Weights of a small image captioner.
Model: 2.22M parameters, encoder widths [96, 144, 208], decoder norm layernorm.
Rows from block 3 of the image encoder of a small image captioner, named by matrix and row number. Rows with one number belong to one channel. Each number is 128 + 32 x the weight over its row's rms, rounded and kept within 0 to 255. All counts start at 0. Numbers have three digits each. After the name is the row's rms in percent of the matrix's.
After each channel's rows are labels from the 100 images, of 14848, where the channel reaches its highest value: "peak on" is the class under the peak. Only what is clearly more common there than usual is listed. The data: made-up waving flags. In brackets: how many of the 100.
# convs1: first pointwise conv (encoder.blocks.3.convs.1.weight, 96x96x1x1), inputs 0-95
# convs3: second pointwise conv (encoder.blocks.3.convs.3.weight, 96x96x1x1, transposed), outputs 0-95

convs1.17 090:122170146164107138078116133089159150064118142156127097111097100090144164126187156116111089150130150127111132146152106126100104160109154110146144110099106104128124114140067164164053109181126152128099156099077111163148108122082073158167084085137175120172124144196116214075105171088100073133
convs3.17 087:130131148147076124159144091155089071175069146115131092146141120174101122081070165134148153063153065108124113154142126150107244074097125113126158102088146134112127118138111077173119138124123148053125082137138145156160117121169120178113186116086175121154159131145158129130154101153102088129
peak on: emblem (28)

convs1.73 099:126112070111101142149101153150147115192097128108140190120141157058102170127062058138102080120181126141106104131139137115089156072149118113157086181144163179105145134088096121149114070123112040135095158065158090153116077119171175081152130141147111145129118130095135157141120148118140121087
convs3.73 106:134168200113138146142098100129122136126065188112130078150187110085143102143151078104136153140119157137127113112086153114133123179062100162124115110099192120122104098112159112125122060121144040158168123127150140154090095135148179114060148100136085174170122147068070127112128120158104174128
peak on: emblem (33)

convs1.55 105:137131115134113144135138091107142095148093110233163134084159109142068135115162157139161100108135181217174087122160099054110147146085087125132103114123108177154144111143126151134114175109147093197131143137140094147124150212139078124124132099124082132096169125120149039145123108112139135126
convs3.55 115:087146124140101101132121099128122111080078096135091093168137116093112135087135131101167151121123094192146147116132151103102122150053122166136087120121118150096151075141109145136145154158152168092116121086167145112131126097164207131084087209131176116120153113103154119087081132216141077209
peak on: flag (94)

convs1.62 100:108117165182172099100114174186157076117113151187109126135135195075163117117121171137105117090126082145127142119144143126144125129103073102126103186139107117160141154087084142117115116139199155029112121145097104141106203083136116088137130089086146183103115124132199132164132149144136125087
convs3.62 126:147131116099086110122157141125047080163159087097110129148109094156112122141133109100145118111084127181082087039191161084138146122131158074079141099150129058123141117155075205155126104130151120112155184162154125158150100096175159143152160147118140105142148177155136158100142152119125058114
peak on: emblem (53)

convs1.95 099:189110087153131118111137139101137168120146153112088161155122132175161134162133101093134122109096109196163112170110108163192124150120170139124054159133122117119117129091117145129079136176155088206146145115216117109160175227139125099123189103102121114183118132101100131131164118141169095103
convs3.95 089:192121173175103122092163131174125087166125092174119131150109170080127108096091086091099139125097137142151102122186100163105061100147190161131119110102108112145166137124158110120154119129098104204130148095096093070104142100126137085156089121096111139052117175085139146163108115144073075084
peak on: emblem (29)

convs1.13 103:026131126153177101053101157092183178189118131123102155138104145158156068112125134156084159136094123110093146068099119155117132085105052147153120098097064152161129134131081102078154152142143138108065135116161117092119123135146099129149163081142125171161108162155125156155153143101148104118
convs3.13 100:152072186163146147075189163129125101155174180125130138091127124111047096100101120086129132165119083143098174168145186091161111081158122073160093148117109126155228081092134127179164156118130129133163159100116097116133153134109126137123135090131142139129119112171095144079185130156170140144
peak on: emblem (30)

convs1.11 093:114155143108175082103142111084151143072141108089121152113156174108078103163133122168153105169163126117112168149099119171149182140173144167135117110127134041130095102126166092123108145186126095134215079121165117176112133151149151201135160142124124183182083147114095138123060111096124137098
convs3.11 102:091129136129163112143113130118060092121160123179129092102095157091201079120121149187114111099073189123121118147158125127153103124188129112123138079180150113167073140148140174122086136063114123151132167127175125099138169123106091139179059131087146136104113097082085146096082200108135138099
peak on: emblem (27)

convs1.59 097:129087120232149099115092206143139180100149133133137073150115112123155119116130166167115122143118055087142111125168102130123138151128140124197124133157132172100134077117146142173116138137205080156117162087155125151103100106121160091193166138136070184124121196113151174123119108139095121139
convs3.59 098:129090130093133083170150108098072166078143145114149140141137102087158109154163133212112130153126093163104126119146170148103130084106138143121116130122155155160142169116105188149149137182136158083131162120200115126128155192102125120053195162188089095129148199130114120141094096194117148146
peak on: emblem (38)

convs1.46 101:140142122148140105086133141114137206093142107098100130157143151162102079097125120164106134122116124129103075155126116135160155182082130170125117086078069139155117130140154112124168109117145086128103138151132099020148115139049115191190147126076098100147105174170132140078140171132126206126
convs3.46 092:115162115132164129207127123167133124098087171096134125124135188156071121070162194167131148173146082175171113101137134150140194114150143137159188188130118140096059145156127170155127172133091142103163151055158058126106110106153148156108115131148079147159128122167119092105095124109117121149
peak on: emblem (47)

convs1.43 103:087121176176164097087096120088179151152123149093144154138089117094130138099090220137111152081124080207108159145108065123161075141109097104100093110123127108171152106167118123170204101098142098127149165087130144131087140129158165150184145091102102116128170174103108145122168138118120084109
convs3.43 098:108088173162102097144062131091093122121117117131148128123108120129166179124125099070120162129164169078140120199082054085106149198124090096122175125136073193141085143109106070125124151095129122087124067101121105089150139104137154063092098137138194107148108115150137144125120168164157139128
peak on: flag (72)

convs1.10 114:104137192160103137123111111137040124143105146046103135169137153149121134152120162137116135174096170098138128148117113145113135101140105111183136103128121150062088086147115100115144099099114144146167147123148141139112203185099098086126157125117135124107098107094255126157149095169137115068
convs3.10 098:118118161183123124135130164131154115197097075193066138089157134131144130119171138119152124093139104121099121158158118115163106116122104125094171137070158200121054149098137114130076105113147136116089186150134167097186168177144053144069107139165143056135161162098148144106130163113118112149
peak on: emblem (35)

convs1.6 100:091151162177097126233161100090141083104156145113160135101113099086122114143101130147123126076112103111156097075151102222103127139090104129076136144052129142087120201133120118172157200123160124182147114154112128150090159125141152130140093126115165139130113081092121131162142144071119103141
convs3.6 099:106148129121149122144125111065114121127096122145155152131130136161128145187089114230164084152177120111115187155158142053098164111084140172152141129105152127147130127171161099132174166126099102094188128166120182117178140128098101108132107155180171096051132132129091110098114100124137046106
peak on: emblem (50)

convs1.69 093:131161135124153090163154133129116197154129137109154140149089148159151135124125070086098157121088142131072095125171109116060095130090127155079098150209150177154113103139088159191166146130098125139146076090136137152141138154100127149186157081185136144211107085174118162083114120168153120114
convs3.69 092:115129080087125161080129081147153172083136119075109185090094143104107169163133159150064141166181196139107143150131121134132170117167163106110181136113143172126127094126082142180130070038139135111109106107148079066158102125133130082133142160176165111206150131109112099125130137133126105125
peak on: emblem (32)

convs1.81 091:180140123113064087195106144088196134097130149146086188163144154086074086143126163161097172115188131140142117116104086165081114147100144153100097119145119135128113173102127101126185133088230168106153142132142098146123114141204100104092126081101100099135147124122115155166155106157109109126
convs3.81 097:132158135068088092136100098117116158119113069100150141111143094056088195106086185097148170123145159128139137119125070191098182184128112180121119129116082134057138122082138107117113120072095140096141127122158133134089118099147120117212113094103111073135108153136141145079087143101122183119
peak on: emblem (29)

convs1.77 138:135114144082150120116099117127151122132122157142081116054132154131131097109122138156133102096093085100173112139186129163122141136144134161117110109123120169137151116086137121157123165111125157249140138156136127181087177105168123092152130126081131255110147161117156123174131098153110193129
convs3.77 125:159146168204168177171151138109108130126112175106121120101145161114132137098129095144148168114106126115160134141080093133085108120121127160149111110119128167124159139107193127117157166089066141137090115063115102080089051142135176095183118104141090181151088155131130111218176107113137197113
peak on: backdrop (90)

convs1.90 099:088113118129117137107154137148180131149161145124128165206127129134152129083119131107105129109129129169111131113165033114120078150165038152113077140088129207079160110141156124094056151125193058076116126142082124110108147134102150074108140124107102109100133126141100139123126101187177120118
convs3.90 103:100113125104131092084172135097103172095151119150140083092068160101165093119143153176088135111149148149116075162116100204079175130128083152152063160164125111094073107111085124197095119125138081151086118114101156147115146123147136108132089180095175097101150160111138094119095138106100205098
peak on: emblem (34)

convs1.24 113:172168138168144150180116109095058154103110180121107113168129095099114152115134164100139139141134102080144115121126134136085147122138104141139128119140138136166099120130139148113116255047183086148125226132104169173131108109154118126152128120156115134114148133092059121074125159150130104093
convs3.24 112:126214100117140137101125151110164167111095143121140124123110112094141118093117156167069126142147100096125112151151121160060136158128128132136101109069122165146095148111119078144111227174157193147109165147051149130185127118144135128143106155215146135038153148136155128139156180140112136123
peak on: emblem (43)

convs1.53 101:143152091176143149148201103139168118079134136131135139137142156098117084135106052174196093091123146164133137144154093103098107108175126110134091117147132133139138137098165110118080173109101166161072145192143122199128148126177144109120074153151100123155090125119165148220122135160099065093
convs3.53 099:118140135117092085142095135121174130113047117131086109137139106085166171118131086079081160149136149129156155089102084085088111110125089158109133072073171115144074137107100122107157092192098136145142153166124152136078145177151130110169117121124131164128091125132165155102202111159192180058
peak on: emblem (40)

convs1.47 102:108148182178150142124100143171123156124087194120113146138087206139181105106117110117106165076124134165116108152151176212044147106128101132158154138125125168174089112102085148115084117171124102082148104155078131169152131064139169132150087150113114128174112137123141134128122093093066154158
convs3.47 124:098155156101149223102156067135139104172152160098133130108149098120188159069091111122104212126166130153139117121175131121143120112128115131139116138078148143146181206135130070141117159051122087129159115127151162127108099126146123145122192079068117143066081097157122125102123091116108123123
peak on: emblem (30)

convs1.48 092:176155173164170081132138142149128113100151149114153123101115141166125130137094119125139136080121087083130128105106148167149120093177145111171117183110118127168120137158147077112159120129205087058130100102125126120144123077115136096175120139085183197082099190129129140170156131195067173195
convs3.48 110:150160120072071121102077121107143160134164120080116150141140105103173173160073141126121177156081125190096189156143149161105174169128135124152088123070175134159136138155142118142147153120113090073105131124118125134087147114158127163152153034091119101100203116099080105081112156157155121173
peak on: emblem (45)

convs1.78 103:093136107187106139182065169114144093140146145114126121118143131096130110129121141181183086154153138145142116138028112113116149093117146199111186123032153151159123115116180092059130174137116156162121096104096126176123145114183141122113166116133126122096095168103117125143169191169114105115
convs3.78 102:130139141123095094098167146145125164153150138151106086073154080100128148159051103138093128140070045088082112103153131108136050104094117070099080053136146140088128148114110095119084087167172134145130164161163160131118138135151121124159140111136080126176110155128103170102143076175179130119
peak on: emblem (49)

convs1.93 103:122109152098126133116064115125097101084122069154136188095148151134153140148107222084016125137144107099153155113157177124150124086132138104123135106137122143099105127106080137150132127071111129147121150130116160094082151116172132019105078091124144113160180161115115084122143142151116126083
convs3.93 084:153099155155122129156092070067104117084067128122098109125160088081110137099131079122169114096099141103102127124154125075096098162087088104102071067140172112114128109087133118134132151177144062161097161146126147153048160109113159125114163133090059178108108121099083175139131120179110118088
peak on: emblem (53)

convs1.63 095:155073121098103106111110105081194150148146146110163093178153109109100154166069114134142153082142178153164068185091120111199123125106162083114129116124151170150123127161050144121126156108118118044145114089128110115159162101112161087169129128079128110095056110121134144186150111149166149137
convs3.63 099:122146151134205130180126168126131112097156131162122123189092149198169114099133088143102142174117128075133119132177105087223101120082138110139107161117096193157127114175081122122074149136145127148169135143157170119119085152187109104137146109132097145134097133161116153103103173113058068097
peak on: emblem (40)

convs1.41 110:096143093186103244097086109123133111125106099098115109105111129118150094125154169115143108116137154109160094178092140139172179144150158116124085113065169150141127064139132140103114096151145139215103073081110170139122157113127139147137131114105141077109076114146161213097144143175112114114
convs3.41 102:106103139124119207155175134163105110131058171139131123118168138093127123133136087170103140161138144111133225130155207110115142112095141090129123125100179134133131110163158200146174126159100124117048092092118141122105136087101134158111071117161169113132107151142084098071119097133149075183
peak on: emblem (33)

convs1.37 092:096061093157104126114155153184098134100153107117110109134174135137134148153146139122114091140121100123113096055128203146129106099190124099144097185136125154132110120124139077144124153157187157065113122130137131130135122123094173064154136113155046121134115076103155134227168091122087177091
convs3.37 090:097134202159114144100100132094068149167121132076177105155114136043149177186150166118142103134143169148150112135089147162113090150091149110148091121132102057141115178188154145151140155099104171152161092091095119120160154071101178120059142111122131128091180121098117118128135135120144182091
peak on: emblem (47)

convs1.70 111:135179142144181125099141141182101105155149122125123146092150127178175160133114110171114176131093085138102153162121144107106133045100137144122177159136136192136143141099120141137139188144143176148121170161122060107153109145144124110182144140187164235118094125147135095121069119157068117169
convs3.70 095:121164124126101154122136126144104122144125134131150166101140098143083139095054141158127081165119096158126109137136085167183127133132137182133106180107126136138107157107141051128072209154140124091128020108134068065183154143129130134113126143088139148106130137217121085103114174089115132138
peak on: emblem (37)

convs1.34 100:127119131102136118117057159108131177220129143098129103172097163131139141150129154169144129090147164154177082140080142098124132103139104139178200135112138111122099120140118178198154116182146092128142134202153090108142148111215121117170125201123092178109096132125130144127168128115116070108
convs3.34 091:116199171105075101097144105157113149121123091111126140133216121141121133184109105141155052157062141129114150082056141096046132148098102102093111112057126154146150055102146108099160105150149111146119136113126171159131137130081182149125102119085143161178116141126109167105153130130100147150
peak on: emblem (36)